python train.py --model="spectrogram enhancement model" --dataset="simulated modem signals in the audio band" --train_examples=78125 --n_mels=64 --hop_length=160 --input="log_mel" --win_length=512 --task="enhancement" --loss="l1" --arch="unet" --norm="layernorm" --hidden_act="leaky_relu" --pixel_unshuffle=2 --widths=[48, 96, 192, 192] --blocks_per_level=2 --block="sep" --attention=false --upsampling="transposed_conv" --init="lecun_normal" --residual_init="none" --optimizer="soap" --beta2=0.95 --learning_rate=0.0022 --beta1=0.95 --shampoo_beta=0.95 --eps=1e-08 --precondition_frequency=50 --max_precond_dim=1536 --merge_dims=false --one_sided=true --adamw_lr_other_params=0.0016 --max_grad_norm=1.0 --ema_decay=0.99 --max_steps=12000 --batch_size=64 --epochs=9.8 --lr_schedule="constant" --warmup_steps=600 --weight_decay=0.06 --adamw_weight_decay_other_params=0.01
Rows from block 3 of a small spectrogram enhancement model, named by matrix and row number. Rows with one number belong to one channel. Each number is 500 + 40 x the weight over its row's rms, rounded and kept within 0 to 999. All counts start at 0. Numbers have three digits each. After the name is the row's rms in percent of the matrix's.
After each channel's rows are labels from the 100 clips, of 14976, where the channel reaches its highest value: "top examples" is what is common among them. Only what is clearly more common there than usual is listed. The data: simulated modem signals in the audio band.
# convs1: first pointwise conv (model.enc.1.1.convs.1.weight, 96x96x1x1), inputs 0-95
# convs3: second pointwise conv (model.enc.1.1.convs.3.weight, 96x96x1x1, transposed), outputs 0-95

convs1.40 067:516490453601449545431460458545470545485522447488501506489580529490477510465530455482489459452510445560555526452500530540471529460472479461466457567503523509457453513470542530551582534462530567491456510479520527507537486493538507457550426502491505470507456545497381529520488557504494425461
convs3.40 108:510380472465466457532444470470534475514524475469474445534481555485534494414515466527531504454532517423503563521497487517504506513467501509473480502499536489493489526542505479468545583505480470483498493550448565508436557539533510442496416502489555591476481520493537428584488488399455480462
top examples: 8-FSK

convs1.66 084:416476512541534523473466468481425482519451499497487484589505485523436414454450514572469492470538510520452483482460449478481492526569535551487541493530455502479507565491449459410526502529528480515487505469446587460479536450473480493502461564504550489547549489510432569542497527492457411480
convs3.66 095:571438427518470540500534418459528491540512476496428463465503538482504473481462461483553500507561583482557514473500579527505463502459479490483523512483487455529478494472528513432441448499464528485481513466537522578445608530584555480509499537481545428594500497541493471458486488476456529509
top examples: 50 baud; frequency hopping

convs1.35 069:471477465521520444487600515460383493497557455473497552515492491431477490456473482511453497515493553485456529480560461492449484619442456476510477520476551533488470505475520498538485515476528491419488450440551531490496501428503503536460508540489572545507503467545531506541531615493517452500
convs3.35 079:480533475471488499509503519512504502502591479487536548480518458541478553541474515569460556425514487461502452508501515476622500500514517544469485469516425469492517522492508522483507546579592503494531448535535451496565527450478528538506533498522585433491482565550443512556587568519527512556
top examples: carrier: 4.5 to 5.5 kHz; strong noise

convs1.2 093:523445525528527516468520427526498529510548464512490532364528506534516560498568519539530499511477504485638560492564473494495535539475564450502482446491506533516421530480527513525474478495463491503470502523500443514564474500476488450515542460505558457525416589512520501483470543535522457554
convs3.2 096:491548423480449480479472466511476583468540518445512515509467430508498455580495493541526541412517452545482528539544488580614529543437465490511510452458531569483479517548516515515530493481587493512527487470561533417526508541504545471491489469531556466532486536453509486570503524483550515524
top examples: carrier: 4.5 to 5.5 kHz

convs1.38 117:583531500505505510578547445501502652487535539483471489539543504466489496506501496505556501462497535515495492554437485478481594497495535478475486496502484511512521530511492521529506436498428495528519460519499540476485471591473514500485478547459489577452411412502507550572534497459587520465
convs3.38 089:578480526520568542524485480504527505530445534535474478532465577532543573528493454488469468572541578486498482530481512476482490522504501422509510586551543529544507472481479473526535586452471523471456506476498562526436503509488475517501536557453493596457475383516544534456450470459486498505
top examples: 800 baud

convs1.23 068:489555481502480550470603505475528519431546474592476569507568485468475482472456540524517535493516520489480480576513432509482546510467525511490436490516504510444476520469488453534490487407474462472491486567456485469497513554496525519484514549454489482388419467523477434545477539471554497416
convs3.23 079:503508516440509529541520498489553504485440494462447442545459500459479519552513450514490431559459511552487532440512494519497532511514477575502423497456500504464510471550563497525345545472450454423466500524495584475495510426474520461491539502507469434514535542501527532517484532432495546450
top examples: frequency hopping

convs1.87 105:512474518479481518526507545559464532507511502477497465473516515569495478532535483404530545474566526482477474564619477492504491512441513528554477452519558536501451512504500486499587477512498494415552513527651414449460514537465538502513496502468465514508474457496472501563520582491507489513
convs3.87 106:509489583589529502477504580515482518494495533526477434478542521540509509479542526483518460571480460522464519459462492509525449463489487490513462486469476391487492406519548487397339537434491501502511496521446470466529525543457475453508503513527495482460474497515481497488486443521463557518
top examples: strong noise

convs1.91 118:391495541473418500498526512475463483455512512432498495567484524454478498529468527498414517538531484544479499534492461517466484534618501503492520420549458500456517464502502486560519495498549453529523534589486618527474504513513522600512462554474505501475508505536478490506540502498514542412
convs3.91 078:504506479515477422547544473637532523531611518477492536520512425523522588526504542526459515507496445500477481571586509473558546585495548512540487467493466451466563499485474535477556520520511529480547490505559469507518481476503511558473553503504510495529509546517505504537539549509563573506
top examples: carrier: 4.5 to 5.5 kHz

convs1.8 153:597427499471509498528446484595515520457458560520496485483449512477478500479467429519484535443493524399511515474454506600510479497476556507415440503475519492543463435479468469476595507483540485490531470464513552446505514485528500431518541499523516524449591516494491486522477473520492582517
convs3.8 138:577506527496538505504481532478518442493544394456481462490497546551492527522503463514537523507505524429490492511451547547501473470517517480513478516516414509465551492503480482465438546533518529561466523510523417483456535429467453636526516483468440530451473474492502528504519529519386528430
top examples: carrier: 1.5 to 2.5 kHz; symbol rate: 50 baud; frequency hopping; 8-FSK

convs1.56 086:432491505446523482446465535518534511430471527510544417532456526532538502543606530521530464529554509514593476524514520467496416494523540492574553485518488493469467489516510543596543457534527472460478512503400516510488491548477469459522521516497447489529475494528444549507527567493416494559
convs3.56 087:420511541549519554435477474522540506439497466521517466516494447455452471499539525503471510513515514489516513489461469479455532480543567561573429518486472454463443487534457453612532518505537465475484420539582493536526473513447463533481495544507465466611583471506508515443505537502524486453
top examples: 4-FSK; frequency hopping; 8-FSK

convs1.62 113:559492564545576512504488419506515461506432490494475525482477587472551557521523510459497448544482546473513461546507513597509500492481447467498489520463476441510519490462584555428487476570436500538486483492516483516525515526450491463528558479524518488424524484432461413495487584505441475540
convs3.62 104:506503542428563532513406551474461468490459484492491486473520538497436520456527510430513478514494510476529483424489478506460539413533556442588494557530457500503439520498511437580437448456497529524477517546484597499460497507549493491507528508441493477504512505442503485409455544493504554554
top examples: burst

convs1.34 137:498480470522529482394452532486472448476465437531475488484511511557482466521495479492507495497538489474465477486507490538482378544528522548516503543499492499431503497519508528455502586521483459478515495389476486496482485405520445496448451492440491465583577506524485455468543496477426427574
convs3.34 097:546521525463529541573486521555522643476491570555447502485480456540495523530522519538473517489482517500488572504499507536490490549563509523531489543482541533436413516479442474518517539527484544511528509542527592531491488554541483527518482565556576555517506382466501485507522466500509478530
top examples: 8-FSK

convs1.76 109:447507472419450525492472501507514506516422440528505519498449465536516525546552617448492538494555548488503524513459503490473476425430507501473459543493460500557513457515512491498489492556488540394519500454519482442533525515471492480579549516524491470451536560448539566462456499490404546517
convs3.76 085:470514480529481523504467473513525581450579524542526512464510443489499493532493499509494535436467487588507485497484472469574550563430510579541523436451492515539489510435470525544538551499527455423562487513575432444551471542499549483496516521488541483517526568466471545481577528534563497550
top examples: 4-FSK

convs1.72 147:481436512500514455525529483476420477482498508573461533500446492439486484540433537523569526503511515423478457455538453487460478559498447516465492516534474496470540501484466441384431458492556459470533521488447497506474491438515557533456456527464434438524492445528539522515545512413568500499
convs3.72 089:538416491480466510526512464480503496535493479471483518525489429502507447493565565501473534528537506585482453539478532458468535494472560582473503481528484528556381552574515492429477429457475513565486558510547537507547489541537516514522540430448532595524442484507481458481511513527496459501
top examples: carrier: 4.5 to 5.5 kHz

convs1.32 085:501469506458559464573479467544504553552492463529547473390491463473513523451535461462582460463474524509459462532531531457530523470438546501519423501517523513473473567477472517477488548470453576528464530537502463429492486520558472452448495510454469533446561438495538429507459471470443524458
convs3.32 089:513446514512516480480494513460483371511472495507483482532490562435477502500468505453542415598488542591498463480456526478413510462490502442454493462521484484523496542507473413546472467503489465494438556567482479578502486494504466459486506563516450497517556496480523474426424494498551487536
top examples: carrier: 1.5 to 2.5 kHz; frequency hopping

convs1.59 074:485497520529497515485495540450538472437433573488527524507470502501584570593464520536449445518518485524579489456481486445512482560496465481452509495517569506477585513548421507525452512550477558603420549437510518537470513490477520488546484514519548511467511528488478498490459442519436547501
convs3.59 083:495572473505445507465482458418472550511494412508489525523490487527538460521475471555428550449452449597521449543460453430572493489395527524444504489469525524518473513516449508512541474495514502519464492550590484480524528488469550421527509446508567493503504558492555487560527522516485479516
top examples: fading

convs1.46 114:546512504570496520444495491450497483530558493519541537503528509540456477461544443449472487546487500552595515482497438461543588545494546476457533532505442437526495534497486503513489544486515461483470511465494496535507451525537430542490521514512518519490461569537482449480510408523555353435
convs3.46 097:503476446532522510536385506609489574518497508489498533481451484541488540504505481522432491555513524485493529589515539518516548513512457501447460470497409514531522493540546538492547479550499465479494505503512496501524493521460494461535453454525497560487562497474534543505630565420478563540
top examples: frequency hopping

convs1.44 138:481461559456514512459527471528516509478498462516504571563480476470478466565511521470554584443546551444463444524521459479481515491506542601540468457515493513521534486512502437442528494460517467484582529538515525443419507497529530560456466561380539554467504495521542493546548498527514468470
convs3.44 102:543479488468443541554474430517510530533470493480538535516476518496570449531516456503512552447497539479504549553470474470492559546497514508504510457492523509531480556466489446499654471550470540507525541516492488523458382516518462531502421492428552477516489508459494471420515551476532446554
top examples: 50 baud

convs1.17 087:469530416483509436548458575520539454550479480434488438426474444551495419506526425425451504524495498514446495501476535578521513461447556507501514552482524502506473527494484502530436564472458463501482498466428494524514478554514463499467451501481478479522499501470502437421497492440461527593
convs3.17 095:412469490530429467466588465496498519532473499476559511586492463460523503462502505476525516453486456520494466490554454486585514548435502503520525499505470480531577407500559589459480465490484508491525442386534440563481510465488518443447494483493507493544491541500461518530494572521473487457
top examples: burst

convs1.85 114:462468559525528482483472528540463401441465460520426490514521507487495445521452485575583530531537516466478529474514436509421495502546485514535498537532503523481441444519472438422520518517553438455533518491472538524504470503482550532474492510442471400554444501531484496439512505411506479563
convs3.85 091:497429519474544566519453490470544494509499487460488517495518523489474500456569501527465546539458499461469404505531483517526438433530547514481497488511515522552573530488507536525528455518480556529502463550559472522558590481500428513476519471570385487476602475438450481551483516502567485508
top examples: carrier: 4.5 to 5.5 kHz; frequency hopping; 8-FSK

convs1.55 082:499438528494522503456494502496524520556432499505482456510480487560573536477580524477522499499515473546433474525491520516502541493554508533471407486527484477532520462530499470438484510496608476480483561499589544497464472424558486576588470571502501498495454462453509542528517460512533607489
convs3.55 096:481560463402514510527385520474447478551471454499483428426473548529467524508479415562544514501476501428519480468541490504493523501538564533440498518558496552461432500397516510505532499501499523541511498482435560526547563520527536483440467479485503475483528551465523540525482524457535452503
top examples: 50 baud